A small multi-label audio tagger, trained from scratch.
Model: 2.03M parameters, arch transformer, width 128.
Training: muon at rate 0.01, 9300 steps, batches of 64.
Data: trained on telephone keypad tones over noise or synthetic speech, 39062 training examples.
Rows from block 5 of a small multi-label audio tagger, named by matrix and row number. Rows with one number within an expert belong to one neuron, the router's apart. Each number is 128 + 32 x the weight over its row's rms, rounded and kept within 0 to 255. All counts start at 0. After the name is the row's rms in percent of the matrix's.
After each expert's rows are labels from the 100 clips, of 14976, where the router gives the expert most weight on average: "top examples" is what is common among them. Only what is clearly more common there than usual is listed. The data: telephone keypad tones over noise or synthetic speech. In brackets: how many of the 100, against the usual share in percent.
# router: router (model.blocks.5.mlp.router.weight, 8x128, trained with AdamW), inputs 0-127
# gate: expert gate (model.blocks.5.mlp.gate, 8x32x128), inputs 0-127
# up: expert up (model.blocks.5.mlp.up, 8x32x128), inputs 0-127
# down: expert down (model.blocks.5.mlp.down, 8x128x32, transposed), outputs 0-127

# expert 3
router.3 097 [ 68 102 164 116 116 208 102  94  87  53 123 121 198 137 157  90  75 104 192 165 144 119 139 120 154 165 113 169 162 128 151 155 153 129 141 136 152 164 154  98 139 119 102 138 129 161  89  76  86 142 129 112 166  98 164 140 128 120 157 167 160  86 128 132  99 178 104 133 139 146 114 167 118 104 142 166 131 124 103  93 111 140  88  90  56 105 174 142 166 149 212 118 116 176 112  57 149 149 156  84 123 135 177 123 126 112 152 104 131 144 167 101 143 183 158  88 149 175 100 133 150 115 135 114 123  74 147  77]
gate.3 096 [115 108 180  96 153 153 116  77 111 123 115 147  72 148  72 158 165 185 142 111 129 111 165 121 115 161 146 148 113 173 120 191  98 174 110 178 104 151  86 129 119  89  78 158 100 194 171 115 129 109 116 130  77  70 167 131 165 127 164  83 168  67  46 130 115 126  99  78 116  53 120 139 112 122 104 150 144 107 128 110 124 116 155  94  74 117 124 165 158 134  71 105 110 148 122 182 147  67 143 123 151  90 105 106 166  96 162  55 100  96 136 165  93 127 149  97 113 129 111 107 132 136 112 107 126 174 156 127]
up.3 093 [ 91  31 139 118 144 128  91 156 111 191 127 188 122  87 129 112 152 121 137 103 135 161 112 166 133 158  97 164 127 163 152 123  89 137 183 174 111 116  80 111 129 161 153 143 113 141 141  84 135  78 178 124 132 118  70 127 174 166 171  94 111  91 103 129 201 158 110 155 133 136 162 144 128 116 164 116 115  91 111 147 111  97 147 119 222 129 138  98 111  88 157 118  98  59 117 106 146 113 139  85  69 164 122 159 113 114  74 177 106 138 181 135 129 183 118 136 160 104 177 117 133 119 156  90  77  71 156 136]
down.3 100 [139 149  96 113 175 133  90  73 152 105 118 113 156  98 201  55 113 141 147 181 152 132 142 107 149 182 148 136 113 126 126 105 121 149  97  51 140 147  91 151 166 103 172 201 114  95  94 118 133 109 122  90 106  73 117 118 109 142  99 121 181  88 133  60 112 138 111 138 118  92 147 137  97  81 159 107  86 121  91 130  88 150 130 154 120 141  91 133 144 100 196 142 101 132 155  74  81 120 212 136 119  77 168  75 152 125 102 140  80 120  88 125  71 125 141 157 125  84 128 133 162 108 114  56 132 123 166 113]
top examples: key "7" (95 vs 26.8); key "A" (79 vs 26.8); key "2" (56 vs 26.5); rumble (54 vs 17.8)

# expert 1
router.1 095 [192 102 162 165 148  92 141 137 118 117 161 103 127 145 114 114 152  92 109 128 116 156  81 136 116 150 183 146 187 121  97 156 128 164 174 110 124 116 116 175  92 181  85 176 102 171 131 105 119 118 105 110 142 102 116 127 136 115 168 152 152 101  66 161 130 120 102 119  96 144 143 152  70  99 118 104  89 116  91  92 125 165 183 123 175 201  84 122 152  67 151  93  58  61 113  73 135  96 118 123 159 119 168 136 161 116 165  58 155 202 103 156  89 157 124 165 107 115 157 118 118 125 164 134 146 128 151 198]
gate.5 106 [114 131 140  72  98  93 122 182 112 125 117 151 159 118 172 172 169 109 101 171 154  90 100 111 160 105 182 137 137 123 102 159 104  98 121 121  68 187  92 109 164 154 124 116 133 115 150 187 162 151 119  96 100  95 198  86 112 109 117 111 116 143  66 130 141 135 118 136 159 100 155 203 103 154  94 136  86 130 183  93  89 169 126 107 103 173  95 105 101 140 147 105 128  65 142 110 160  92 164 147  81 140 119 119 109 148 135 171 123 104 111 160 173 126 140 175 152  54 143 104 105 162 122 168 166  32 169 148]
up.5 100 [155 148 121 138 176 154 144 111 148 145 118 153 153 155  93 164 151  90 146 124 129 126 127  79 162  78 100 136 160  98 135  92 177 153 128 135 124  93 114 108 130 186 145 139  98 156 162 106  55 117 114 162 196  86 139 137 197 147 173  92 122 130 119 108 109 147 182 160 138  89 120 136 162 120  86 136 122 121  67  79 102 145 123 164 165 147 150 168 129 104 102 177  96 115 158 157  59 118 125 139 193  85 146 128 142 116 192 160  94 161  81 180 125 143  82 142 168 133 127  51 131 158 221 136 111  93 105 136]
down.5 103 [ 81  99 190 119 117 125 115  89  98 164 154 101 126  79 123  83 132 140 147 128 136 167 153 113 132 174 132 120  99 152 162 119 190 134 157 136 154 142 139 111 186 157 133 124 168 168 117 138 102  83 175 113 167 135 139 164  92 143 170 150 112 152 130 124 109 132  88 142 186 144 239  95 129  73  64 128 113  97  98 196 109 161 181 135  78 166 141 180 130 164 140  91  54 154 122 115 168 112 150 149 112 161 137 152 121  53  87 114  91 171 148 114 111 143 141 100 102 162 158 153  85 122 175  98 137 142 106 120]
top examples: reverberation (99 vs 25.1); key "2" (77 vs 26.5); key "D" (66 vs 26.6)

# expert 6
router.6 125 [ 86 135  24 160 114 127 182 186 123 142 130 151  99 138 116 138 130 140 149  92 117 113 123 125 121  76 125 120 106  59 162 146 127 111  72 153  76 158  99 165 152 175 121 131  94  81 122 153 140 104 136 111 170 167 148 130 113  70  84 136 115 178 146 107 198  79 126 107  87 146 114 121 138 136 110 178 138 120 150 172 137  69 114 163 158  95 161 132  80 155  97  68 169 119  98 204 123 139 153 151  96 138  79 141 110 172 145 111 167 171 161  99 110 128 108 123 159 120 144 115  98  99  77 102 106 207 130 127]
gate.5 109 [106 100 182 116 141 189 155 111 151  98 183 115 162 101 167 201 110 124 137 211 119 142 101 138 115 103 107 106 140  73 123 116 134 128 129  85 135 146  84 156 165 135 102 154 163  76  95 130 168  56  70  84 120 120 180 140 118 156 170 120 133  49 145 104 103 137 157 117 126 119 172 128  95 107 114 179 123 106 129  54  80 134 114 133 121 128 144 182 180 131  99 122 157 127 115 107 152 180 155 122 106 105  97 218 132 146  98 147 103 112 114 119  56 134 175 131 115 116  70 112 138 142 118 179  98 122 119 121]
up.5 102 [ 78 113 100 152 130  67 173 182 149 170 110 139 107 161 108 162 153 108 141 138 145  84 155 101  82  55 134  78 200 132 107 160 118  99 149  92 146 127 125  92 138 133  68 160 190 157 112 106 174 115 170 108 109 126 124 127  97 168 111  93 146 129 134  89 139 130 187 101 127 105 147 139  85  82 131 108  98  93 146 102 127  32  69 122 175 115 117  96 141 142 164  97 118 118 116 127 152 178 151 159  59 119  82 152  89 159 113 127 118  88  92  81 120 150 150 122 117 136 149  67 148 162  96  92 123  66 107 125]
down.5 095 [136 117  95  71  93 130 164 113  89  93 108 171 143 112  85 129 138  61  61 181 169 112 171 163 132 153 128 158 154 169 130 133 121  97 154 175 131 179 122 144  50  97 131 121 142 125 101  92  94 148 178 102 107 108  98 142 126 174  95 167  93 124 122 121 166  99 127 148 112 144 194  91 116 141 157 112 171  89 121 109  72  93 124 164  60 109 102 123 149 103 108 115  73 179 105  82 128 109 140 176 134 137 147 112 142 103 158  99 216  91 171 140 127 159 174 114 130  99 146 160 181 148 113 102 141 154 125  67]
top examples: key "9" (99 vs 26.9); key "*" (72 vs 26.9); key "B" (63 vs 26.4); key "0" (60 vs 26.9)

# expert 0
router.0 096 [135 119 115  84 146 124  92 116 159 117 133  29  97 125 132  87 129 125  97 107 101 119 100  77 122 143 155  99 135 112 160 117  90 113 124 116 173 140 129 148 164 111 178 100 127 133 137  78 145 105  67  76 119  67 125 107  64 144  96 136 103  94 130 129 108 147 173 162 187 148 134 171  95  77  91 112 125  79  99  99 109 160 163 122 172  95 176 153 196  99 120 187 109 135  91 131 122 178 143  91 135  69 153 113 149 146  91 150  85 155 189 163  98 156 128 128 116 131  98  93 153  99 168 123 158 174 190 183]
gate.3 107 [ 91 125 103 152  98  73 108 123 103 128 157 144 142 138 132 169  82 164 112  92 100 113 135  92 104 139  76  42 120 132 132 171 129 141 148 177 144 150  73 151 116 153 173 120 153  89 164 140 160  68 180 170 151 116 155 186  85  96 137 144 135 172  95  77 118  81 116 135 152 157 167 138 217  66 163 193 155  93 149 114 122  80 146 179 118 175 148 114 111 166  98 181 153 111 158 121  99 150 142 120  95 157 105 136 129  69 146 138 124 128 164 100 142 106  91  80 122 150 141 147 119 176 126 192 117 129 128 160]
up.3 100 [149 125 191 127 106 151 151 108 113 155 129 188 149  75 118  97 116 167  83 125 126  90 175  41 135 117  63 178 117 126 155  99  79 159 114 127 150 106 100 129  60 128 135 130 127 109 130  80 163 119 151 150  92 134 108 162 116 161 112 170 115  89 188 111 100 183  96 121 123 144 152 137  47 193 112 128 149 129 123 115 136 156  78 121 138 125 121  68 101 134 127 134  71 133 104 158 108 127  66 130 110  82 123 113  77 115 110 127 127 127 170 134 162  68 121 139  94 125 139 160 164 218 113 167 139  98 130  64]
down.3 093 [ 66 121 155  73 124  91 112 145 167 156  77  92 160 199 132 159 149  95  91 109 164 137 127 123 172 179 134 102 157 174 137 138  83 133  98 126 106 164 144 122 174 170 152 105 134  95 118  97 138 129 134  93 173 198 206 155 109 156 165 194 156 146 113 135  82 175 114 112 101  95 134 112  78  68 107 148 121  67 140 132  99 155 171  94 113 144 119 132  98 141 163 129 160 117  80 114 160 183 126 177 126 139 102  99 119 154  96 107 135 121  92  81 205 111 148 125 144 163 105 101 166 149 168  96 175 100 129 121]
top examples: key "5" (67 vs 26.8); key "2" (62 vs 26.5); last key: 2 (34 vs 5.8); last key: 5 (34 vs 6.5)

# expert 7
router.7 098 [ 92 116 175  97  94 146 160  89 100  76 105 125  69 168 120 175 126  94 116 138 118 177 117 106  79 147 161 158 127 133 116 129 115 131 138  78 186 188  53  93 153  74 125 150 161 134 134 153 151 180 177 125 148 109 181 107 115 133 126 119  99 166  98 138  80 114 119 132 142 128 112  89 127 129 178  90 184 167 122 131 149 144 139 184  77 207  82 168 162 133 160 133  85 180 147 107  99 109 156  82 115 105 106 151 155 107 157 148 164 141 139 121  75 124 103  87 139 112  95 129 162 127 179 104  67  89 125  76]
gate.3 094 [ 95 159 121 169 122 130 150  78  93 125 112 173  98 131  87 143  78  88 119  91  68 105  72 150 106 106 137 140 194 121  99 164 113 108  99 133 165 103 145 184 152 154 133  69 150 106 103 146  78 138  95  93  99 163 175 128 153 126 150 102  80 151 147 139 111 111 181 101 101 156 147 143 189 117 107 145 120 128 147  99 123 136 165 100 139  77  77 152 171 120 125 145 107 125 111 166 172 137 101 144 144 116 103 138  78 131 126 112 108 154 163 107 201 218 170 163  96 147 140 159  79 171 164 106 111  79 196 178]
up.3 106 [ 93  67 145 117 115 126 160 114 112 154  94 164 140 158  98 121 123 153 147  90 185 130 138 110  76 135 135 137 119 134 110 135 156 160  99 133 109 160  78 154  99  95 165 128 159 120 149 157 133 135  64 136 132 172 143 155 129 141  92 152 154 187 109  72 167 198 104  92 107 143  89 148 110 112 112 117 107  77 119  99 153 120 110 142 186 156  47 213 135 134 118 167  56 162 111 112 172  74 147  86 100 171 118 137 113 181  95  96 140 157 106 108 109 160  95 103 123 205 129 111 127 109 191  89  83 109  85 130]
down.3 097 [124 210 169 134 137  89 143 124 170 194 163 111 142 156 196 127 126 152  86 148 146  49  95  77 120 104 163 120 110  56 149 157 152 109 149 165 156 163  63  88 148 131  98 188 143 157 145 173 117 157 121 148  80  82 104 180 101 143 119 177 179 109  97  96 108 117 139 142 153 127 137 123 125 149 100  97 106 139 119 106 122  40 112  68 164 124 180 124  85 147 131 151 101 147 132 114 110 168 106 108 109 123 128 165 139  76 151 167 129 103 168 105 129 185 160 168 134 130 146 141 106 131 134 181 112 106  82 138]
top examples: mains hum (88 vs 17.7); key "8" (78 vs 26.9); key "B" (68 vs 26.4); key "*" (62 vs 26.9)

# expert 5
router.5 095 [142 124 152  70 165 109 133 130 161 130  94  81  73 120  96 119 119 149 122 179 158  89 134 118 160 139 125 139 136  96  85 107 114 131 109  75  68 135 161 194 162 116 116 133 133 115  87 109 117  72 135 150 155 139 160 120  33 235  97 139 138 117  99 157  81 186 186 136 110 156  94 148 117 109 116 151 136 136  96  60 183 141 146 123  78  78 107 132 138 122  93 125 140 140 124 112 104 136 127  88 113 131 142 118 121  38  87  93  75 119 112  67 141 117 130 127  93 123 170 103 111 184  94 136 138 158 131  95]
gate.3 102 [110 197  47 123 127 123  41  99  83 133  53  95 162 181  91  86 159 122 175 163 124 114 114  86 103 128 144 110 105 133 110  73 144 119 154  97  98 146 115 108 110 126 118 109  73 146 144  95 100 158 125 137 150 116 111 115 170 181 121 150 107 136 157 117 120 122  60 142 125 141 116 200 149 129  90  98  76 184 107 108  89  84 156 165  63 167 147 135 106 160 150 181 143  97 169  86 133 132 139 181 140 123 157 151 102 137 111 201 179 139 109 122 107 128  89 133 127 122 144 168  95 110  79 112 157 136 138 151]
up.3 108 [111 100 121 122 145 127 130 129 133 118 129 170 167  62 104 141 177  62  83 155 142 122 127 116 109 105 130  64 103  74 121 130 165 106 108 119  99 170 138 131 177  92  82  67 132 148 102  58 136 137  98 128 131 103 119 153 164 173 111 166 201 139 132 156 156 126 137 113  96 167 134 146  60  58 113 141 124 145 131 151 152 130 132  96 153 138 197 165 153 160 141 141 102 131 146 139 107  71 106 126 212 146 167 114 134 148  54 113  94 119  86 100 115 107 184 154 140 161  98  89 172 133 158  87 176  76  97 114]
down.3 105 [125 128 118 170 184 154 139  94 139 114 106 160  85 173 174 114 103 142 130  80  79  78  82 129 163 180 146 130 136 140 132 111 124 134 102 128 171  79 139  86 116 165 141 132 101 184 144  98 137  86 221 133 181 104  79 113 102 124  97  98 130 131 159  85 182 116 131 126 154 113  79 179 113  95 155 105 177 177 112 150 125 127 118 164 118 169 173 150 111  83 113 178 133 159 191 155 145  94 105  70  87 141 144 161 129 110 106  76 127  61 118 141 141 142  93 150 127 128  92  88 152 148 135  95 179 110  55 141]
top examples: key "0" (96 vs 26.9); rumble (74 vs 17.8); speech (62 vs 35.2); first key: 0 (52 vs 6.3)

# expert 2
router.2 098 [127 179 116 144 100  89 136 124  87 135 155  95 127 158 144  39 125 139 141 129  89  89 144  87 121 128 177 132 130 169 116 134 157 172 153  97  90 113 163  88 147 155 130 196 178 151 187 108 162 187 135 150 192 112 122 109 113 115 161 114 101 110 159  71 123 157 134 142 122  82 115 110 126 156 137 171 151 169  43 137 122 155 128 142  82 214  65  95 127 137 170 153  81 168 138 107 124 189 118 113 115 120 135 145 122 127 133 147 129  54 159 151 149 149 118 165  57 125 111 123 111 128 177 136 153  78 144 155]
gate.5 110 [133  99 113 141 187 140 122 165  96 117 131 154  77 110 160 110 103  61 121 127  63  80 103  96 161  89 111 111  93 157  84 171 120 123 148 127  94 125 131 150 122 119 113 154  73 127 122 102 148 139 152 121 141 151  77 116 196 127 147 163 131  49  77 110 136 176  81 121 112 155 117  83  43 129 137  73  92  87 108  48 126 135 158  78 134 130  93 163 119 102 118 121 115 132 168 131  95 190 156 118 135 123 146 114 110 119  96 147 117 143 144 149  57 177  82  66 181 122 101 161  89 162 130 166 121 144 160 116]
up.5 099 [121 114 144 115 202 141 204 109  77 146 112 116 136  71 117 118  81 123 169 108  58 157 151 125 117 162  95 154 134 124  76 180 144 152 161 124 139 148  58 130 117 111 126 154 147 141 190  70 146 139 163 110 108 111 153 151 137 111 115 118 140 113  87 149 126 128  93  91 177 128 144 120  89 163 181 141 114 115 173 155 127 128 169  66 151 173 137 149 207 137  95 127 144 177 152 119 134 114 103 118 112  98 137  91 196 118 143 110 112 135 103 152 124 209 124 115  98 109 158 204 175 136  79 180 103 104 125 177]
down.5 092 [ 83 173 150 108 188 117 136  96 178 140 100 120 113  67 141 146 184 111 187 145 157 109 117 121 129 150 119 120 201 107 202 151 105  95 189 136  74 127  94  97  68 134 133  80 143  97 161 139 126 114 147 143 125 116 109 182 136 145 134 116 144 148 133 178 173  89  89 126 143  83 119  61 177 169 143 127 165  50 126 188 102 144 182 118  77  91 151 109 140 126 141 150 138 140 117  73 120 120 141 100 112 140 159 162 124 157 132 207 104 103 128 117 125 129 118  64 120 140 134 176 119 112 108  80 141 158 164  96]
top examples: key "A" (82 vs 26.8); key "6" (74 vs 26.3); key "D" (68 vs 26.6); key "0" (67 vs 26.9)

# expert 4
router.4 091 [127  77 132  72 174 169 144 159 140 110 108 140 127 128  74 148  64 144 140 138 172 144  71  86 118 112  98 100 110 128 105 135 115 190 119 122 173  74 114 107 137 115 184  80 159 121 150 112 132 186 175 115 116 163 140 161  76 114  98 168 149  92 152 101 125 149 201 153 178 175 138  99 124  84 109  75 115 141 140 128 152 182 108 128 112 124 106 150 147 144 143 221 105 160 104 108 157  92 170  93 130  88 183  95  61  66 103 119 117  80 146 108 152 109 135 109 119 104 111 138  81  94 136  94  85 110 115 129]
gate.3 099 [152  91 114 119 121 150 154 158 144 160 124 127  93 164 136 103 152 152 158  39 125 155  77 165 129 115 133 174 115 130 109  49 122 153 151  99 167  89 111 151 151 159 161  99 147 171 179 107 111 182 128 153  88 162 165 180 123 133  98 170 166  51 205 103 130 115 145  78 117  75 145 163 116 170 102 117 105 123 119  53 168 151 136 109 107 123 141  83 108 118 116  70 140 110 119 156  73 109  70 128 106 146 158  92 142 170 125  87 163 149 143 145 116 106 151 135 138 157  94 156  86 163 145 154 144 204 125 143]
up.3 099 [144 148 131 131 225 133 127 133 142 131 130 126 136 161 122  85  78  90 166 113 151 100 139 220  76 158 135 141  79 120 107 147 102 114 166 123 146 119 141 114  92 131 132  91 124 134 234 122 142 156 120 177 143 115 138 110 122 157  35 175 158  87  69 126 127 116 191 111 157 143 119 136 156 157  95  83 126 159 119 100 119 145 169 108 149 129 117 154  94 112 129 126 142 139  99  66 126 187  65 156 154 155 158  92 190 125 104 159 131 117 107 100 122 154 127 206 177 102 113 163 105 132 135 132 171 130 118 161]
down.3 112 [131  67 102 113  90 110 118  81  99 101 111 143 135  87 155 121 119  94 187  57  86  98 134 140  81 128 138 149  95 172  92 146 120 110 125 104 144 115 133  81  79  95 112 146 146 158 114  64 123 103 140 134 119 112 164 100 111 178 134  82 150 144 195 109 146 190 114 122 162 162 163 117 116  75 223 103 117 145 124  67  85 118 108  86 165 147 157 121 102 190 120 118 112 158 134 137 121 132 129 122  32 118 105 154 114 146  86 126 145  76 124 132 126 133 165 204 137  97 128 192 151 153 110 160 172 123 150 117]
top examples: pink noise (100 vs 17.6); key "8" (59 vs 26.9); number of keys: 2 (29 vs 11); first key: 8 (26 vs 6.1)